From a checkpoint of a small segmentation model.
Training: normuon at rate 0.0056, batches of 256, held-out accuracy 91%.
Data: trained on pictures of board games with random positions, seen at a slant, 195000 training examples, 16.9 epochs.
Rows from block 5 of a small segmentation model, named by matrix and row number. Rows with one number within an expert belong to one neuron, the router's apart. Each number is 128 + 32 x the weight over its row's rms, rounded and kept within 0 to 255. All counts start at 0. Numbers have three digits each.
Before each expert's rows are labels from the 100 images, of 14848, where the router gives the expert most weight on average: "colour at peak" is the nearest of a few named colours to the mean colour under the peak; "top examples" is what is common among them. Only what is clearly more common there than usual is listed. The data: pictures of board games with random positions, seen at a slant. In brackets: how many of the 100, against the usual share in percent.
# router: router (model.blocks.5.mlp.router.weight, 16x256, trained with AdamW), inputs 208-255
# up: expert up (model.blocks.5.mlp.up, 16x512x256), inputs 208-255
# down: expert down (model.blocks.5.mlp.down, 16x256x512, transposed), outputs 208-255

# expert 12
colour at peak: grey (75 vs 45.5)
top examples: nearly empty (94 vs 34.3); stones on a line grid (49 vs 16.8)
router.12:036144103159201137097105143137152140101208179105126135107124096115122153138168156076158091154197147157134177124151131179168154154160155109102222
up.0:134074144070072062171143087080122128147172106063099142106138143108188122090136105153118112089158120119139108140145132181120139159159135102119168
down.0:121129105049179158176148146131175083120098118184128078127133088166083169154158154109056128184126137107130136100144140107110148104094129135110123
up.1:183089110145115115135130114164074146120142061128068091116164129131115124145144050126136108120152109043137177099113118097137148121122114108159077
down.1:133142138132138164140139136101075084185133136135155116149104148195087150117153169162112127162063132163112133131114105098103072143163128109154150
up.2:121116134111177125156155102150094129159134147087123095113130117095181145112113069159106148092104135136110092118086136063146134119157148126131085
down.2:109137128129127139129203178103191112047169164135161120073150121092144130163114181125120136174080137122094155140107146137133144105109100165100142
up.3:122152128150124069075120169117129160196171111087100115163068090154114098088062209120121110128077165155092169120174135145123127159110161132120134
down.3:131190109098129139140124107142090142081092122161141105154135158092130197084175105132088145148203150091141192114080121161139115076103098140105102
up.4:102127190144166161156104117139068149129167155142149084149086110176202069166175135125187142125107119138112136153132131134160168144098173113055136
down.4:104104119183110104132126078123221176157126138131136154126077124133080120093099105144108108119076140093083066163114110083130074130120123126158106
up.5:129093069107181129095164108190151187200099081126142135119113134155175108135110138148138198208149075151163118141118208119143170143154128169103142
down.5:159123168133128105166102160091082070098195108088114150192091075117128193107150115170108031069108118109085087120128037166125094114097094111157150
up.6:093129168139135166126077155139078168109143111152114125105137137087148095187095179118116145117091105079083174132160081148112076133052177184055191
down.6:133096096166128132141160114112136102170060188149123140162081139081166095094148140065105156139153099132119116146081139138096143110145125131097071
up.7:084152085154140152130155145132100164112142137092172149096149089109121158168108204093115133076074184099080124101120142154133107074124111133139113
down.7:116068186122133087128107112139096146122084127189130123124122200120169135118152053113151176192135105172159169186104121127065142117112142152130134
up.8:196127185043098144123094162102098170134126168126166082082130087134145158129122153092164147182100116087154092071139140141164155132154125145117116
down.8:083139147156138158103185094095146107077113040041115176135128139091081078167072140140105125085134137130138138158119131116139105133112106108107200
up.9:111121074123155111121139132117119096181090119145132069134137128160135128126142135156114169116165126120073089107061124176142137164046165090071115
down.9:173087172133173114143085100094140121075178145128167140093165126099136163090103079080094124111106080104184143173149116189111167115199095146207117
up.10:170158113144166158109096088128139085136120090117137125076083134159103090101122150167096137207164167076086179132163120099156167096104178089171115
down.10:073165140076079100115201224163132139129112152107119117167156119117097137143114150097082128127071041158124085097146117142080084178117135165097173
up.11:164115095090107170153162204157169148111088185136147118165142133147135147111135062106144150097192131115153156152155105166112122122108143108103100
down.11:164155158116104098105136135135078140143104153108110107085165128110013102164134142132107107162123140175137078107116160111148118131093137115200146
up.12:159117119157177134150103086139131210129144129169129131126152144154105165111150216145104202120067080112078149054083127072140155111154176148129151
down.12:153180152091183142112137093101097131131185122134120194105148159167134203142110210094185163119140148146155087140140139149144110201136101115134108
up.13:099101151140139100075111141133126140091112149135122126128188117143102068175076138146174134136128066104095164079127122121072139107198140126145209
down.13:147111086153121202172144096133092133115166100151121119099097089112097099114122157098143120132114201122157159112105118092166139093120128104151144

# expert 3
colour at peak: pink (61 vs 15.4)
top examples: digit grid (82 vs 16.4); nearly empty (78 vs 34.3)
router.3:122164082157104163085142158058157130124144139092141135095147094140120120127095114094087110153120081154074118109132099153133095117123160091109202
up.0:133106123088157166103117056120097163108083144134093118153180142189097173091160116195108078121126116065179133112106141182152149122232042199105171
down.0:187158136155115116159123172078151097115199071085117130113134157104173149153135118114170120171169158153145070131170141081165120122100165143115112
up.1:199084127145075110142130091137153099106115130143141070132086100128186137161167110072120192140106105129094111149103142169112159101132082087145061
down.1:063138139080087106077133176108135171105097126119152094139117176132105129119094184158180124111128187078125107144142123144149047112152211149131103
up.2:089095138109130086154114171071124120109087186143125088180106081118128191143135176145066162139155104039152160112151135144091081133126104131133119
down.2:213156138083163110127132091184146166185151140108116148114143102144093107078151145159121118138164130095042108175138117151145120153075164126174133
up.3:066127160113121163183146171176127140079149123101071152162122061072121132136149166136089163076092098126114119108163149156126155076089115167167125
down.3:105152158177070127075111085155157125154120128134133199124100212125070143120125056143128100155162153130131110115119111147208139161129167114122082
up.4:120155121157129128131120173083148083131141130106116154138130126118138153100093099189151120171114124134111127059115092112118121155083189102070143
down.4:142147120094107147137093159194115173212114158155134147123138166103148145104106152103156170079136114088024176190133154148150166107122084115174100
up.5:110115161133122103128124200127134124137077144147131058025162129108143130125059131172130129122104155137061104092108092152117134077084101157129118
down.5:111131115100147116144110112183124077137131094108118149118107114098139143152195105091076162130121113123154138164168122091099100162117160154128150
up.6:146124170128171073163156200182157147118095098157100143121112106092129167091073132151141135113120108081168165151137090091124144137094098116123092
down.6:146118186141042178114059148103169192167088156130137103161154162147121086163172097156098139133129132089115142052145164143166188178139115150118111
up.7:088114169170129042078094092135140147106163116103132104109156072164153081079149140188094174092191096163153161133124103146111159117151146165034157
down.7:108124090077164184121171133094107086146163150168155162126055106146097131143110125140204130109118156117166091074076095199135143167095174127141067
up.8:159158117140154107174152144149119112114186169145101085158129128169138133116064127092130103082150196076115145037166117113117140139089092081145193
down.8:070118132127114141097160042110182110141115163127093149141163138123137116149148102142116098111148046121138101095077144035150154095088178141157107
up.9:154151148098102091103175161063143103157123121174132124156111110111122158084056123177130139128128114104082128233148148154161094105139128138118182
down.9:100113131110112153094093148240130063119156116085114090104155110153167151160146150065164101087092139177126121110105136104165115139118118141124142
up.10:112098172183125142202073107146116133144134080158092143112113186113099131100080170146094122116130163177187186149162100116082068140154153139083135
down.10:135150151141122133141126075130067120099102100107191079084110118109177078150168096127133130153113187080081154123158147125120119175159120104148108
up.11:083151157114113143130126148129130073131167168093104168113128169087097124156120153138153125126119124151118123132171127155092101192179152151092108
down.11:162115115181166190123147131123139119122112114162143125124145091155173128085057096081105084147170155131070133148127125058144100100171145156174133
up.12:118159133168124174080169062158169101153083165116108108163123186179143183105127133131127077136107081081164102140142147129137169143142157112120161
down.12:147138127138092079131128150096136182084119098163135131170142074083102048143116148152155152135083148151099160138110171118107110132101140204119093
up.13:164138094097082152122110086115157094136081123115149116201123086176143162111168123137102204098103111159089138123114117131136127089114184163164155
down.13:100151167145170156173141141123123111104096167121141094056171191121136119116164171123087098136215150117080196177131113123094153143151098141089147

# expert 14
colour at peak: white (51 vs 3.1); pink (49 vs 15.4)
top examples: noughts and crosses (100 vs 16.9); nearly empty (100 vs 34.3); more pieces: equal (43 vs 10.4)
router.14:076131167110142150108092134106172069052148114101068080137147092186078086195117187176113154099156134159099121134126101148120097135172123129108170
up.0:184108130137118099102167127173100161084066143146103132128086128115142163127160104118116158092081129125118132164130048124193132147083158081093101
down.0:113144106111143078159115119096102090124114138132089145093074124124158060094108060156129186111090177123189139123153234094139126174105103134137101
up.1:084132116132176118101125085116146079134048133081111131131119153142115130131126169113104098091175096130171097114138089159090155081126166138116117
down.1:157052131161138130178167174076096130079191136077079118096132153123158080121133184116135101164106107104138092141118142182118157176127144111124063
up.2:140144118129063202129133128071111146121124116123102109100130120153106137140168198099104097133110136133140097130104177101174151116119106106143091
down.2:133165120161117106177159157109149155121144158121108109130114081099127133105071110121127095103077088131169101108076114159138157125109128059123146
up.3:151168144225145153110112139111140146093103121181200153120121120143138110118187123115135161155109074203094116109094122084181147165117174189100109
down.3:107108067106108150090136138147060093175190189095087139145136114123081186130058118127088144173079136140158160188179142122094111104166115090102181
up.4:117060109100208055141128124093113186178187132115169146102129062152114146153131142126098163106112064128079117172119135162111141131160130167060144
down.4:112143127124122128031124160141072083166133150112123107139137086115168155176130136100158129051163119164196166145148214126082143125113136144106124
up.5:153162127120158104149132139090122123192112100104148150192129097147142139071078077120141120146136194160060124103166132120121117115098144153154104
down.5:125070095206179151114139142153114120096144117094166111143094139135094047111117187111143118173130108115110137133086153063076143084127104127184134
up.6:105141157184114153112066112163127144087106110160130131125144082083151117141119119085115129088071174121108195150162180179107182165153153189082119
down.6:115121125094133121131151158110076145096197156139177112125154184143149127145124160151127108137119134154126080133125124075117125147122100099168070
up.7:215109151074134106142078107131124122168124133150166097152068120141138168164083089125101115143134150126152187145127087104095118071156081147088116
down.7:112139103142132133097114120106131121118200146046098129125087150087155075044155177107146121110173125154089185124119143122099172131099154117152120
up.8:129186114166147169144099207114125124121088122157092159180138175105106120101155108118111154165151132134124148076163117114107113137127135096147123
down.8:147154059140117150178160051145137129134089130126151172126100151153106160160133106091138088096146170116138181151130170052145153085178144191075154
up.9:146119063197151103053168110115159155085077162102123180150152176145116117074117094170142128178186097154105097035108108104147117126089171073152149
down.9:092158103101156150145115163121188120116130108189115153192116148125153162157081125071090182152136111103176138138153182128139164124188129170105102
up.10:122138108133102158132078114146092109098100121085161098031114135181139125094115063121146092071107143141149128105192118111061153130129148172136132
down.10:107160154106113131124128148124054156235108192185109150123126118174044109110130137097102158138189056104093136108138106207141112142134132125172124
up.11:189068089144104139139098075164119132120140042188143095101100184111117169145152130092051141089111146087121104135073203154131150092134147169137093
down.11:149137084168151110139134128160088143124087168115132112154155142148169158103047116153142156105188185176114135127192103144114152156171199093202136
up.12:168125139160145141119136092090110108175069104174104176102104107178094124131125099154098112141190121061114133115126161078146065064152196101147074
down.12:128125107067175106108146077174131092102160131089127100127122111139108164096100187138112109144095130159137073137135158178148149169127054163136186
up.13:136122100100138084147097107124081208099132157057143148124174107156127164138112061129088186183145137138128102130134135132117157166135163148107135
down.13:183104145164145096111126161106131087107133143170097094126181146102112119096153089098138160062098153138147131141118128088114153176096149085113161

# expert 0
colour at peak: pink (40 vs 15.4)
top examples: first side has more (100 vs 44.1); nearly full (96 vs 33.9); noughts and crosses (52 vs 16.9)
router.0:135161145132146084150096099071167136106113163117065108101103137127141149155102134153132158142090156150091149115168097195145125161124084099053125
up.0:176131141169095134173042141147096141116101129167119142129181116152086122151115132153100148151148110126153158127123104103151118097170163112148029
down.0:165136119084090093109187093127108133101136206070178092074043085092157103120180136156173142174138154097089125140142135150125126132148091135141134
up.1:130129129135136135088141116146107109146127133171165142163145110156082105115142086131087129182157138102107160122112119140144137208229167090114138
down.1:117132126138104129097110088099165101076174111169107153136143109142122083118089082081199191168158116155171131138126114136129133101088139028147071
up.2:109142075169162175119060067120144143081096149115126113120150117230147143160169111103132114067165193107133152173068113160170114149096107159147101
down.2:163152125158098102130154104142135083117168077114138130109116158132146063190075104215136137148115139201125119070146139111122192127143108135118065
up.3:203178139150121107175140185125150156113119111168167140078123086175126073118115142160163139133107111147111197128083068150128138116170123082188087
down.3:142078128062134070113154083118076121118123115099133127157115192134053141054119082095173104152160125144152081135139187083177140125123124169134144
up.4:090155113176157175136169075136141126130122064174151111127081105159127113095134157134120168077141122097142180166142108152130089095100073056123144
down.4:102136137181130150190112072105169124172100054143083116086117154154186142126160077143171122154138089093115103114096155132078099107149112194088079
up.5:095121168115111085119131064159111133148108107135140074123144139078172152141111118133109121102089166146111153093132129115125148141154190131147114
down.5:133149076112167081172141099129123081134172105085173130170105150143064107134133074175112128171113110146053092131125113130117151146116089116122141
up.6:141113077168114174139112157121135087143139161133071140097101082144101093104147119146034100177148131121140104126080104140155159092094152160158082
down.6:114111099138128126179092107178143157149076145147158119133198139115114125119123109104168166104098095154120112080174156120139068174138081095113137
up.7:074172160160088066104177145134086119122154100129167112098135077153133115145105160199125138087084103177137141130133132099097130133096098145085144
down.7:168113131091154199138122172119123115067134121144077152160111186119159121112110071073175108160143135091071165139094112099139174133158123122159145
up.8:118098140142098143122117153161135160117119121158085124110143140089137126062123104110117127141114125143128133174146082114137166118140182138193131
down.8:151124154158128127170061133126134178161089188119129144088132076059167143099167130170202132146128073053081160115179112139113170130141160145148097
up.9:157175105165127107111134152169070146146146189098129132113122132177197150139080166116124156104189128089147195101175155136135147073092098105143177
down.9:203080175170113143115138108088180074121132090086114101160151133125085143141117147153145154119139131159113108085157115112119122088113108141127109
up.10:111079096115149115122087101146108171124156139100128152143122153113139090156159094054074152126169128155140144097114137079147090170170123105127131
down.10:114157171123106121158113094145154108138170143087087091174120087073156110113104157172162130140074123080156148155192177184096133150072137092131150
up.11:128174143171148144134086109146108126137110172071115070157153095117165062107161088118118114082140111089116077113185136091094082176127053111094131
down.11:173080106160123088125160180093118123121168133163164134093168104184098170149140142153093132146138134151157190114088122184189158138104161117138137
up.12:132142096163174135135118126130160153106115159130054113109155135190128153151127128120178141121067137176222059135186135166157086144101130137113116
down.12:152121086082090142107163104044156127103164089077172132119153121082106131145138100189085167068136160093082173126094119116114177131163158187137105
up.13:089157171142115147143099154194133128149087083092102124086139095122170112151116120129158133070161129081138111143188120102075128122117132126122177
down.13:133123144153133185116148133120165168108137117187115089136146107120127149101141192096163128085194119137147127143148121143098113121178081117195195

# expert 2
colour at peak: pink (35 vs 15.4)
top examples: second side has more (100 vs 45.5); nearly full (94 vs 33.9); noughts and crosses (74 vs 16.9)
router.2:111178140164127146148092128160122154120139129115139160074138111165119069133098110183162086127082121206149141128176126137064096082125155177097107
up.0:057073131139153162109108138117197121117135125132094095120132116095129114091146121020125133187157131126155093163142141158190119182154136071116157
down.0:179142105100151101109122095111134166142175153094092199108100098185126096156190110185151153096127128077105113088154143152070185116068079150125081
up.1:115134062090150184108090140083153099122173079101064130163184123161077156087138129182112122124155210165167115133104136154185114126142039067188117
down.1:154100144143143113156127143144119161143048151191164141080115125078174150157172162123168132147109109173091126151094117080109132117047228193102154
up.2:099139178198103105156160176150163106076129123152116114131077143120140142175107131000142182186105104113133094114154130173126167150090150021127069
down.2:136125124109198165054137105107128121190112118139131130162130173073139144066140152228137153122160103134164146153144100129175095100148086147133123
up.3:185171133141153136120193149116095123132121145154148149130165152160117073144180123126174145135164134144114128124116094094106077111118136124109078
down.3:107109163177116133156059089177098133157098090155159116127133075094081175088101103097100177119095139140205200110121185131134148143093199082112169
up.4:152121151142154102135150192122163090146174131111079078121088165075171165149108099114181125124129111128086109112125124129111084142079123096098138
down.4:113133137114096136113148112113094152114109121176151178126132102158117096121124153110090128146107107134162158061111154151174112137142162146086138
up.5:167119097173128121093172104166132073116126167141110120132095080163116081171102108149154149184107158138100142102136126136155110134123125227152115
down.5:123149167081135146075103080136115102112137166091113167182147134158201072134123047107117150106162160153065140129142143177180173136087136069144158
up.6:147131197120003100203157197107118164128150149161118085097097106133148168161191119104146076133120125139183077101142117140118170120107099195148120
down.6:103110089157148157051091105178148091174143137182136082146155183139130106109078143135124124100138138101168156125158136192096099138092156137110126
up.7:086122085155139189102044125151176150148147080080084127144151172101129208105138162098127099100079100106147123132109041069142137110179197113092109
down.7:146108098199071067156162109049116143104164166154167079118139153145134097136120161144145150111108134108175196144123180149074105154149086139130138
up.8:108138185110153123139194190139089147078154146117151098101113097147102150137150115132214133203102123134171091183135051129136134121083103166144156
down.8:123082099143129131124077161105125137144093109072165186125098142113113148119122144128105158136095105143154080099091193147125147111153185122142139
up.9:071169103117151133156163161075094177077108107130077132108122082075118073138149151102083163075119101134105132104092138129173168158158170121131136
down.9:160141087078149106150140110151069132156184115145142099112068079113122218146115144118107130134108149110146111158132121130112117177135176092112150
up.10:100068085138035112085139123109117168079094122121132148145198126069117161133148067135177117131139082133144075149118185138056140124147096146158107
down.10:196106103110128091137129094170144153125203075095114133108116098145088105122081119137139102125171149099167120158126100176166115157129133115122084
up.11:081121120140152165151155130115155195120147119088187101156091154151149159176157163134069130086170135103098122116125143160129205104124174148145104
down.11:097143137121156166161084113105118167141110072122077138030118125185179139134103104101109115204179134129111180167143117175092104114212092119149159
up.12:173122114100158095099149129150169100106160088087120118143112097112137072157095101000147115178088130064149116123113161165114157134127102000073130
down.12:116109200126136149102173087101120134114119135141158097132143119112102171080170140136160152115158134125118151129166110093196071107093157214178165
up.13:116110142179052112139096097110149156122158071148148077190076206152187124154138080076107164163119117131169086195147170105146189151082159117172128
down.13:111118120083148109045132110149122167094125173050142167157161098126068171115147123121125090140138112116122130110117117118186097141153113152057144

# expert 4
colour at peak: grey (89 vs 45.5)
top examples: nearly full (100 vs 33.9); second side has more (98 vs 45.5); discs in an upright rack (69 vs 16.3)
router.4:116188134162131078154149140154105118118189149140106137103160178170110108158124129183137035130072087136158098121160143186085127066111181107074114
up.0:143115155152129184087123112142115136127097092071129160118133206176110095119151187160069111170135162121150096119093111135139062092139090129151106
down.0:125126079129099101175074131134117101134173166090137110150158161039188125097137114087150075107125147127148147119160072136063109101164167096158143
up.1:098147068129070126192103108153114093095112119144169101186152161098111180057129127146133172100103141132103173157117121096138129146157167133146158
down.1:107120139123185108114168100082142122176141106137193140025125130131124079132124166163113101168134189133150111101131152127124120093117143147091184
up.2:188116143087116083110155117150138111115157092127114094192151104142142084133081083122102110052172160090123076069122138140066120107115131120154069
down.2:146138085124124155207122113161118094124139145158144115065122113164097164108122160093130110113090116138128168141140138091114241121128078091103173
up.3:119088157083158159126190137125091099172167090148193169128115148126162153115087147082163163109157144168107137123188093148063081050102090133154148
down.3:124164115129136099146098133160133106105084128093094080105185107132151072135132088140109128160127139147161122144102103145144158192161130137145114
up.4:165134130173094131131131118123185111147133139097134123152076114103102105092131070094080190178102126159146178127118145191107135092116106085087176
down.4:130136117127153118084147119095064190117065102086128159131123123123135138083093138143160128132087097037187073130122132095123130112125144138111107
up.5:154189136126142152141159179143123115135162090094095130105126133125122160139078119099120134126188175105125167108132114170187071085117056040119155
down.5:137143116217100124086104103151160122130189162074121104134157122105088115094120090145147063126158117158168114098127155132190158147124126124161113
up.6:157156110151138129119135126124149115125114110095091078138184113102187152203094178073102130129089142170092102168078074115107111133108100117098106
down.6:100049165134084124144107048161153105100114153148169180121154154121055160167142118198143130126192163164132142089119145177143143149143145105139148
up.7:119111101245113135105140133101144087142139119122103101134095134084162188140143091087157166142111128127141118139109109160164158167089089106201124
down.7:102174168099128092141125159095130123059083133127112181145109123155141097113088101090152155216155168130087162163134121113136191146158172181099189
up.8:150136160081135148091074132107185155141116083122137115158098111084138118132061110075164088133155132132174110129139067137147157155113114160146117
down.8:145058158151160119147212115119123088120143208108153109162195148185129094084171157122085138112048120143065096115073133111130087129103100104071157
up.9:090181160154117154106116132145093112159142116100133154140126153115114130115128167105065098143110113092098175115207107045135111117105083111107157
down.9:200110138102163128128103098137119104169119142110124143124102201165126082126157173145125082152152119144111145190140107143115156140176177181131131
up.10:115163148101067118139100092089133140127123097117128171101185124112176170112163102129147103124122127130137118089142119095098103108113153121188169
down.10:201102156145177174108154101137173120173162147182113093135100137120090074111132106120139179145153117113143175141138106175151152165102134086104120
up.11:090110145108076118169112149150159121136062120121165115115058146158086179075082073088156094125106152090160155145179114099112152092221181096185081
down.11:146180117149127136146096085142123073100116167115118120173145159131172130146165193142111130085180128146161140142095153158107135134095088142134139
up.12:132105186120050195149165108166137144134164090198182145139087138142110147071151115132096168188110126074096178140110124127136090147125079108153152
down.12:117131148171169096119134138150097163186095170085088079130102136144123113102148122140094072141083119158158176091112142102146145157156151155128135
up.13:130068124142141129132107108173116159133134163088099140114183072090108104124176131082170178137139124081160095139098119117152102073109105147137143
down.13:132169119135097157120142120048191136152113114109142207090132192164129119177152125186103113098125112160118163157165115141145122100113166145147160

# expert 15
colour at peak: brown (54 vs 17.7)
top examples: nearly full (96 vs 33.9); discs in an upright rack (75 vs 16.3); first side has more (72 vs 44.1)
router.15:102205149159164107187172093137129126108173151158092139131137192173084166158130166151111136148094145114116131107180094205137130108134132075046132
up.0:100134135175198092070119145134164094117156110112130118135109118138095112105109113068115140137153155150120080159064137138129173107198113035133096
down.0:191141076080090142174132135098151143127100160105100116097160139123128086121115183137165104101124136057142152162203101104156124118089152189130174
up.1:103096110152171107146171104169099157189102172075129142162132099137142117115093105155115051090155099113137148097211162147102114120114116176174113
down.1:130125144127113151096122161104146130119158119168136149115078138086114157154087153078141211142155055129102113116134153153089161113204119109111166
up.2:170169127101132136105163117186149180143077222102108159112095155154159093166116156138140106172135171145103146132106161096096081124117119124096081
down.2:157098161137126118191179098111105179164153145071134142136150165059126109118116116101120092117123135151106062128084159122117144132174147133069124
up.3:122107094109167138101099154111130083084135086149142143099139121137107136107149115118133121115098101141156140105090175115203148152077126099135140
down.3:157146148177127135146173125089154137126095109085075081171105128094095071096113118136143120132154119100135143156156148064145066199143138109142124
up.4:131122141129113105118121204099158115093090244047141113135078071132159177168060085100116162140134132083145155100124119119112158133148200142176080
down.4:148112146099136145081187092135211082133154101147175129107112132151099147150146068152114136067171164164111115180077132146141085136061095113141094
up.5:139140139074160097124110163111109114135104121076145151130136136108181113097123081122163129130130111125090078135092076178179147085167110092179159
down.5:107110088123103096121184100147144173160129179116110137108101105124113190088170141149087107120082129106157114104099187128106083128074090123114164
up.6:113093160116134157154075128166141190157143121111143081124165107120159111142114179153165080110098109092140116109120139131169142084131190140103146
down.6:095142122227133147094155112165107071127140147147074120133100168157122150105161082118087166162120105146130155123164155122130140161123085133091117
up.7:102135169112126165076185096047136127149087117123055149133161169154116155146152160142223136141124163125143134113201111141150187107139151137159185
down.7:151157118120120058120102163169129148145123151134156156084131117091172132095120135087102042151116126131044137152117152093172115129103112147103124
up.8:108139197092100121159154136108145161137172118104102105123105127131114092113119168109132136118118080104103124130176058145109188090108116147128104
down.8:130122134059207129160110124086096139122105093071143128158152130105096132123144111142125105126092141131161130172105116129121109169160069092151109
up.9:146122175202117091161124185079138097131175102131068140105146067129148088136128079157182116127117141142119133050172105118148137081128109080069151
down.9:099121192143174123063149104167064107133102131134153140084084111138087124118107132084089102132129125088127137106150137093145124111099163132167092
up.10:095153119092138135108128201103041109138125092087079128116168149114096137133111116189168105085130099149113147183095111123120077146150120176096098
down.10:178133115129100106144154068180079119088090187124116145106095090144135132132116134125145151139108122086166155114158137126133158174161118071120161
up.11:134162121147166177063110139178131151122115127119125137128133123044111120165139065154159161073131115101059113099099111112096104122117172159093125
down.11:089115136067120124114130084117180124157114140121150152086057151113137168133124111117177134109133135109129118141119199066145113171130075120077080
up.12:099154128146063119132148137139086137032127123122178093111136110130147093137109152098056114111113164066157069100098128171110104113140186147153130
down.12:097071178123160082131103117127115111108159087164040169160127115132151123149142072139147171150057134143078139154185139113187160148121070127148153
up.13:146170152118118123151096142130105170158134131132139106080145130122236111157169172153070112182058127158105175107130154137116122171100099050115179
down.13:135157087123168135168089113143108136142172181069128137156077131157097151200089099141140145161153183107106105137207115071095091069168112143135168

# expert 7
colour at peak: grey (79 vs 45.5)
top examples: digit grid (42 vs 16.4); noughts and crosses (41 vs 16.9)
router.7:112116121083104179135141104125128149130132137128099125078077165189153130116131117194119113093118124069136097092111133131124151158081177075070119
up.0:120056145118120130135144098138114151145080133159127136186198190118118128134130135138145133173118115164093153092075182126128075106051096150153122
down.0:143076138111153162102195130132136085130177181123114137144091111157175113133137189150079155098197187101164106133156130135136133161145190057169122
up.1:134110147160139118112113135129103104147077086116121140138160158126152159124142121051055138124117103118136126135184151160057153076183126094148137
down.1:157197138084101180152064195136116133150181121192169098146109161134093103125118144106184124119144181145082107076163110086221137155123116143105128
up.2:153146101085112167149064116130109104151157141090187154143122103132144158119134115166111181061133136131116095206116070133135094158124123153159091
down.2:096121093084078130078139092146103147118127123140082117178113158141080096110117150085198135164111176169159117133152144090142112125143112085099166
up.3:087128151114101100061151078164149131111103082164082133154131073149104101135102099164180108119123084154100160189244136121051157126100158131187116
down.3:189054141088149190148145156085149162159115122039155079096110135134138114114152136121096094143108208132145125076120106136171075170143157120124145
up.4:070126129142164099136185082150129108130109110128144156134088097131082141184147105139129101101090008083130151214107094190143083152143120129141114
down.4:118120139099105137088074125162161156143140130111143188170137186126120138150154135129106136067119155156157118140140130110134161168082147134022178
up.5:083145088072147164138116133174142102101101132216125107098064090098080153086116109106131120117116113100163142110155106134149118159160174125166129
down.5:208168189147134124145114134142166114119140150138087134123147140135120162082085148137165139151118043191124108095130123091162143147143166099116145
up.6:115159097138129110150149070116123091168127179139216153107098144123139116130103144213072131104085093172171180144084148117136203184120119084116126
down.6:172133111159134112148130122182138155108121188093132115188147100114146150113106098120158154161143092120079103099157112147141059135173098111118121
up.7:136151104090145091128138137121143094159146133083155117087115175152163095183139143150155095134165148109104144144157113197138157099131090168166160
down.7:129165124087068095105125145119072155102106101138130173179204077089123120130193086202056103131116149116140178108099115109102178136117160078062112
up.8:160164147118156109155123144200099117122089156143128130095160097114109083132055105178110140105088172135153152178154080131102114068113121171152141
down.8:106100127092092127105132150140144136115073134126118082120177107088154083134173149106123110149149089190113117087134207113172131159159107127143136
up.9:116089088146152060123127102153166087092136100082084128135082122165192153184131164096171094198104156125094119071109065169112123185054160113116151
down.9:132148167111129132140083159122094083151133122110119145167088071142090091084117148094061197138196158150101173154130167173151127136126143141141154
up.10:155113170202090106130114090105091152136087157141140108127148128131074134154124175116122113108118181120120131133138152113130153133116178170154131
down.10:118136138128162155104113137142173106110187115128107123131122131108187199087116120105145167097110106192097120109140090124131137102142087130144151
up.11:136188137155089157097131132115116123151144192148064115089136057155109094106108123155133122101168167136129211138135083122122149168149080136189210
down.11:162077109087096138180155146150124112169162065097154147135144106142098111136128116143124132078170083127118140106135145146161124101165155104157102
up.12:142148087124091080098127080174135109105145224154168123080112068173098127144171096105117130149078143045061109088158097144128140143139067091116125
down.12:098124205116102104148185190062168170109098099090103108128113125104117133113122173114128124144123126196182138198121101110155084065109168157133047
up.13:123113088086121135130192086079116092128132097135149117104109134128116168122173072105171152180135135141084146115164113153105132076174081113145165
down.13:125189180121113125133092155164105143158156137108141148193134160114145109112131173186080134113161083096144169131159134163070099159130158147081092